{"model": "image classifier", "targets": ["trend"], "norm_position": "pre", "hidden_act": "quick_gelu", "bias": "all", "moe": "top_k", "patch_size": [6, 6], "width": 160, "positions": "learned", "mixing": "mixup", "max_steps": 19300, "warmup_steps": 380}
Rows from block 4 of a small image classifier, named by matrix and row number. Rows with one number within an expert belong to one neuron, the router's apart. Each number is 128 + 32 x the weight over its row's rms, rounded and kept within 0 to 255. All counts start at 0. Numbers have three digits each. After the name is the row's rms in percent of the matrix's.
Before each expert's rows are labels from the 100 images, of 14976, where the router gives the expert most weight on average: "strongest on" is what is common among them. Only what is clearly more common there than usual is listed. The data: small charts drawn from random numbers. In brackets: how many of the 100.
# router: router (model.blocks.4.mlp.router.weight, 64x160, trained with AdamW), inputs 0-159
# up: expert up (model.blocks.4.mlp.up, 64x160x160), inputs 0-159
# down: expert down (model.blocks.4.mlp.down, 64x160x160, transposed), outputs 0-159

# expert 63
strongest on: peak in the middle (43)
router.63 075:091101177135127138066160094120212103080141107096121152141172096162114100117107104071122147140174113123112146142139128063173133095041089151094103131103154142160144128099156113117072134133131086192140174114125135083082133138138100110135081099139106098105097161092138083165109134112195103135177118136078126085076104165104213092190076172160090156159148069152133159091132086138178171138157136092193095095119139158128145113112101091164139138127117084140176173137137132115159148129136142
up.2 112:132108110099105134071134075163160137143168150095111111172130117163189144111125176114132074107194060049086123086141111134136147146073119159141082119112213097162197118101113156149139130108093135165120129145161157118054094116116125106184114100133113163063148130146169108106133095085162110119104142159111164110105138168141137086219153095128118139106101084098119093158112080113126119128170162083213098162082185110166115130130104107103155099136104149099166111182141114124156150159148153
down.2 114:151171131150110108131110126178126147138113125176115116091120061100122114145131108169147145112126140120115131148153145151119100155086162121100138080138163130143153091093145085131156119138144071143118072164115104108152145108069130075167141081119118090107111032136199119153183134200120103142099109074208139109164123100161167132130105096136134133120196137125125114085148153087157088131098138216116162051190097106065143150140081165158153118082150110118185204103095150126108163170125136
up.3 107:154141089139159170083135127119152107164107117135146108153139141136095168127123070128141160195113111065130181079169110110096173177119137102122203062136144145171159145101107169136161135158101142135147126143093191161071107102160093159116131156133107066158143150103114097086204133177123125056087037096149098131145133085126150181090114095088109125122092157171106125124133159045093088149154147140145109079110134084143127088117126152116168130081141143155080106120101147180088171144110100
down.3 115:134115152124124114171183108080125149068120089114099097187132098124119117143171109176131142082153165175079127138148075103116015098106098141142114127157114098137119118137144159147112127098113150144140211195135127160101097140117121109089128194174098184101111150118065069113156197101137154119116131154183096101135112170095211124185160153102108159117114127119163114168122129116088121168105196076157130126065143113135091122151160101136092157123164157127120102146119090162130056109110140
up.4 087:100161115147080053120119116104130109135132138112120222137122166145148131158097155075039118080092174168170153076093160134099115108131182134183193135099124080136137195118123069155076125159114133147097090073139138128147142140085139134137082091066154132135125116117076078127127133087149173116091114102108152198108051156134101122187157167142135157109149167169141126127106083121146099147109152114098152124116109105100147216152156164140158100134138160142136111130145152084073076123140121
down.4 101:160128084186147110091107136124126099069088074104160127105165105158108108147077160148168107087071124153123133137115169047121116113116170120091132178145053174111187104112117106161152089123182148130099133149092132078122096150154119113105194086131143126113119141126173154150181164143174170121127117059171175069088159163158121112159103189177095119127073136120172125132169150032092166091132165121092127131158114112138156093128091137094151122131125127118159182132154069159116165128154129
up.5 106:167156111158178145129121137116176163058209187135135039130171163106142126117124143108123134117101075142137144135099107131183133110139117140090157119144126147107124105152127166122117129143161149115166079068153125116175127157130113166134155069164130106166123107141155101203145146154123076119096153124141104148131112140116094122109126153188171118094130091193112114191107071069133185119135114158185170050136132116161151054142119089115211124164105139104187147055112145157104101142101144
down.5 113:081144122171129107099090125114136098117122103082187179096118118175120124191146138127106156120151062117181124057114086144067106129093063121163135093123158086152103122156134145146164118139111095142127135100142163090106161147150168092161124112180078147166118135114096088151143107153113112191120123125122098123189090164106119072134122109172142107124121184201103146075150178130157163185104178132120113158072051133146102083112156102128111155151114129144124150150102238154128134072122177

# expert 50
strongest on: dark theme (98); dip in the middle (95); line chart (29)
router.50 114:108115114142115080128117090122146121181150160182114162093124153144085130150096170117169169133084164135140153128122115112070169157175119176172046138147099133082170133127167117131138112139126207112116072146175064100126163191120157134137172159177134150163129120112066175090103118159141166093125073072111156127136125124113081168106130073168151104137136153141179184124085087167137152084123073106074126115119108108060134148118137112117131056133121100104145117131163173155130057164168091
up.2 087:061162163118155128081158158136127158137125124145083118209103110128115171132093094103104166142164087169131155097108056154107133119145172151090154135137133158139127133143118127143191135161124150191140152128167187071209191123089090120109183084122126131182140130061164133038152120158131153125105153122102106158151098136153121153149147163060112140117123126131113145095119047077155087129155142074123107106165135100060086095147124141111116105101162118140168124072135106065157116145174145
down.2 102:156143123100046152153087129118071141103140112167165117116116120143131063107181181126141072096116179120132159151130113109187173159036160151159093096180172099084087077107143159131135139091081087125138076100094132180154131140170090113119114128148139181068112154036120117120123101110087142130154122070142125135096152120118124156094092119162112111142123134117088105153108193119163197121168157163084152168072177153102151094158138154169172134140140124131107121151179114105155113143156166
up.3 082:124100157101099102096118109117131122057128120076149137140129070158130146160117056129166138109132183099086168121104123136116150132104125114119185128097130125195142142117133144142053108118158129113130122142093126104130186139127157137085107130158143221168094152130151140151072089123103069152077232097134120148171133142085064188108131103113131096108150078214084094156147147189125180119151123124175142084141167187104120118145128142152097184111122107174192104101163141110146116145125153
down.3 093:144132067141123099086189080081145155153150135109139122129106155145100082094107152168104147136076112085124114120165080099162097127127181215148138096127129168149081197110156104095093143161118097116129086093156155147135112187149141099148125132172139140101125107118159137071148117111136073185101161148175204083104136152123174086097117070124162189121081085071111111115112128166087134122169175135090123125165176176099150134129164145111089094184183194153151092138121091096097137130105125
up.4 119:114110088128130123105090126180108109131149094132115088126158125168203137119133156153163108136060149180148101110135164102147117127040094073145080136101166156124102103140111138106130115133128149039144166125094067100088146136062099149143086111108125145075054121175121185115127142097221182164125094127125136124118142175156103137093132123115078108153127164118160110061087129147127144107143093123145131111112176066189142140159130118178174109205154163171125097119125118134142083117118071
down.4 109:102117175157075119106150155061136130186117095153122155154163121148121085144123158088145201100187083064115141122122104111106114115187123141085130162081141096067137155124107074115087167191108121133078119193150085108136126142104083142129117180166141166109139108161082144145161114239141141126142097111142191134151112087080120143173091142147151076206148109169130172129131085079156124125152063153103126162143115168107136120143119112114092117112099072120134143127133140091139180126082115
up.5 092:131124084093165133145102124115169093081094134138137152159136168123076073165102088189122205107071135141144089144115122158122149179058161150050115117157089154142192111099122156171109121166143200106158159125133124120151115127118149146059123102137123140090103154149150065077163162142125136110157096088087139183170141101188111128172136128165101155108118141085094103167100091125188168132063151116128128152098144058132097134121141162173115159123151099153134058096100135097148188140165122
down.5 090:098130211117146123152113126158167094077145141161086191119101125116177095094143163064124091093139143097150152111193189138122096118132120133196138170136206101162100085165142136169113122096094083109198133123152113158097123131145114080124164094111114126155139166125052143112073170171127114108119100150126154149128161116188128143133125164154136065148144077140089175114124155064143078078142165110137129117156091140104151149076126134161133089147064119099104113114105185135053114171101115

# expert 37
strongest on: falling (85)
router.37 095:158087088141183112056198174214157101195067180073109155069138114194133097153149134141115152143129156197145138097135148110101087056088121108042080134114106084137144121153166138164102137112125125180148124118132106070137147112118161101117133089165126149080148149132123100060119148156130103126133123137090112134127093129158160108108172188122121119144165109080142124138128163045155167120089115142140122101116105197132120123126115053162163158158149136116150133159107121129134140167162106
up.2 087:114115101151151179115133133096071104163107097138143055137105137205077138095123185121130177121130108142145099134051150115150110156148112101115152090143135099106087123085114118105136138151099182119147118154161126079162133115064137173109128077166117127161128122164134211087136139160087126124127155140128147124087166064158067177119102133122131150209152142117122129225149097210108050076149093097117088124176079087110151141109134147091158092189145108122141120093133118132143117161107124
down.2 084:184133125127215060116123158125166172155106117130105092119151177137165088135139127152150101174181142090106095116139118146070109102155164179135128079097153114170128163102154126093074133106165108166130047083125055130100114151099122144119141148166137110107135126094113125146152139132122124128119113126130130094142134165117078080124149069142176187092147149158076157086086156107097129125094180173075131133132217196101147123160223075119106137087115093105135090129078128112145154165146129
up.3 108:174154126158154118197127115136125111153122166147111117127117138118092148133106111181152154128120090087107074139175138147199155146083091095067117104133123098183146074069091092113157132116166080175121186137123152104123164144171126130083133174101127167091175131146169164115090111097097108150131093067065117134193129103114128146066160178151130141104103159120152087163166190137138212123115136119080162133073073167061095125085125118145139122090137176144074130156084163094121155136131141
down.3 111:086138112135158137098104121176132180052086127075120164169120052174127125138086134102155133137057100171153117143129153112111156079225133157121192131133154140130095104112111095149105155175064205115188120205105115117127148118177129088115160136160108151134113124110150131063169130141124156079084081161121112105123151145098150153100149096047136139148138130097160167149176087139103108120106088165161107141117119105119205124175147174091118115117115112097115107078137108098152096137145163
up.4 091:108188106144080157159097188088114146172135154113108142131106197082125150125140168125114133124090134133168181165098129127093192114154148150128146146137146186112042125121124143100134102187108114127123093062169110123182108087126135164186175144108114156119170115152105134141106153100168150108170118124173061136183108225110132097086088096213147081129104131108054153153150137122153117170109144131161093150099123079084094140074145183097133138125135134076125156110096143147109097100105129
down.4 093:134110112124190147113164135102150145134112127145129124095136125173156145089102110163145087168181159083084145104070076093176100150133087151152038118124174112131139086131102106129156097167120154145173115160137101137170159134139171118185090072136124054099127133165070180101124151117123143127069128137066149212138115166134088180101142080149138202077107130149098137122166158081135131116101102148093140110147158121176104181072068125101077117068175099155156121115128152132141134152140163
up.5 111:066104131147156164080121109194097170204123168110115121124108148151082101131120122148100135176141133129156065154090116080087111131107124113105165113102127132099153123163136122131115127108141086172120111133126099174156115090068150134096190106174103106124119114158117160114249149152210151082084118114084158166119106100151087142126177111183067128138154142117164163180122142150181194144162109187105095110111108110096093111084144109142054144156137131128181126141129127135132123177181156
down.5 102:125118123138123157132152129145091124136108117098175102069096117127125161086140148112130086177162100126151060077156116153118163107044105134133143101083158127118112079157168124105125127111145162109180087156163154201158207115140135156195099153092153167084119142121172138112155155108117127162117145129110042106120162141090153090159066101089089136123116133140158128071127161090109120100171101099137139186176174169167148138170144067100151065176090116140100132157099106116150101083168199

# expert 27
strongest on: dip in the middle (83); items: eight (30)
router.27 116:104078128085096103081131100020124138126152124150144136105140108168125102140078125095112165193198121124157122130167105098076189139090119168129165165096109155146158058128106117093158133151135167070149153090085123142056123126131149109125058139154112089104118131134100126106112132201179157116147141161104176087104097165107148075136102081143129138145083119188176138098165110149114134125170125136164147126148067197071145123101121117125165137145116155099123194132124089097188145141081110
up.0 100:074118103093148135159164187104169159160116085122114144115115081125106139139174116136113048119134136117144098138152109152101200140120153091122095062129129130114099111172122157151146139087089104109149129166169138108110165182093144084095180129139133147122155119163158103095117123110104140139117172157090086160158117196076081106155122174096079140142076117123142118085174109131130154148166121097160112111206131148200170139060158115179155183119127129147184161050110215118117105094134170
down.0 114:088111213109128110108104150154164124140136068071099128176114125111171120114088182092099083110147077071144084131155138133136170117196049140133185130136142108192131136140152120095108167122130185120153139070126160111147144122089150165083132150078139140166153142118186119131183131161115110095053167121140137177167072104090131178167109118143120162086136142167102084127136176105143168087139114157142089155164143050123140077123122141120166059129092144126147112102101157099073127160115136
up.1 114:146123148111133151101109164139168147114142130136115139095084136162127141103126086056119132183102107070125097091076146047168150081120137210101153135144098175129089144175142164130154116122123174130130142114116149147183160128132076161155123169100136126098103087100170118162130125145094126115151089153125174173041135210154087093132154076189080103080143137073141134106118093157177087122163141117161141122180116151200130158146126136108227109120141144083086143155149130177122108103128147
down.1 105:129121085210147145089092122153120139151116139115166126164156158043149167226106128089145182139127133123133148150112111113127116081144075106140140181106154093093110146079088126132133095150084120090124126136094119105137134093112174133205137151092152089148137073128156081143101162135087096140160130119104141045080079132148105177101103167187118146115140113210083137214139103146106165150141128138150142181094146171159152121128161103130161099127115116163092100105124076144159136122050111
up.2 105:114154145102086137119144137092165117135185193133126107147176144108160108131106106119094101100075185149132126157119116050137136170082152125137105062123198105074163110168099091159119131107172165076118137137109081152079112166072110099158145150113142128205118115160122131128134120179131157134143116143134157153161112161135123112139148098104129165110154128061073166066122127078104192120107130103119163099192138034171099118089126102088197124168129127103047120083135109118135120144076130
down.2 112:145082164155145132100107138077156141133084124146119103158124131102155141107120117138096051141211133119158082178160081125100179156128100164123164152197141183101122190145096166131132147167092094073160142113178178134155131114120158108147130135103125109095131121121143131079122107071114124089108042079120076113146139087171118179090121155141125131156105186096112114114113128104073198218133124156133133099098127109099125136042136137135162133192095154156130142170165129152128101055111121
up.3 111:129197105133113103131155112155160101143160189161115071146166112145078124155129096118234142086209150088096124098090198166170107159097137123084117123107196103107108189143138093109138131127129122137157170070133066154165132164148128122115154191119115097167112161115125149136123130088114153144156168104155079126150149132120080085192142141159084102138172091181072131128073190142148096137119113167096126125155124115149100124100129111098154063129139102108107138144112149071099165066109153
down.3 098:183119172151134076113134125092106109158165126173193094131108170167125079183065133120080080120161171159148127143115120129116184108113138115071209166115111112105128095199102139096141204074111098120155119172153115125105105114155070127141131059152099103178117138143114118179152128137144120154166109145134127195134157163146114109136053164151150150086146100164154128135104147132070124074136091077120134139144144126111112120081132117118072128160130141063099223107107113093128122157093081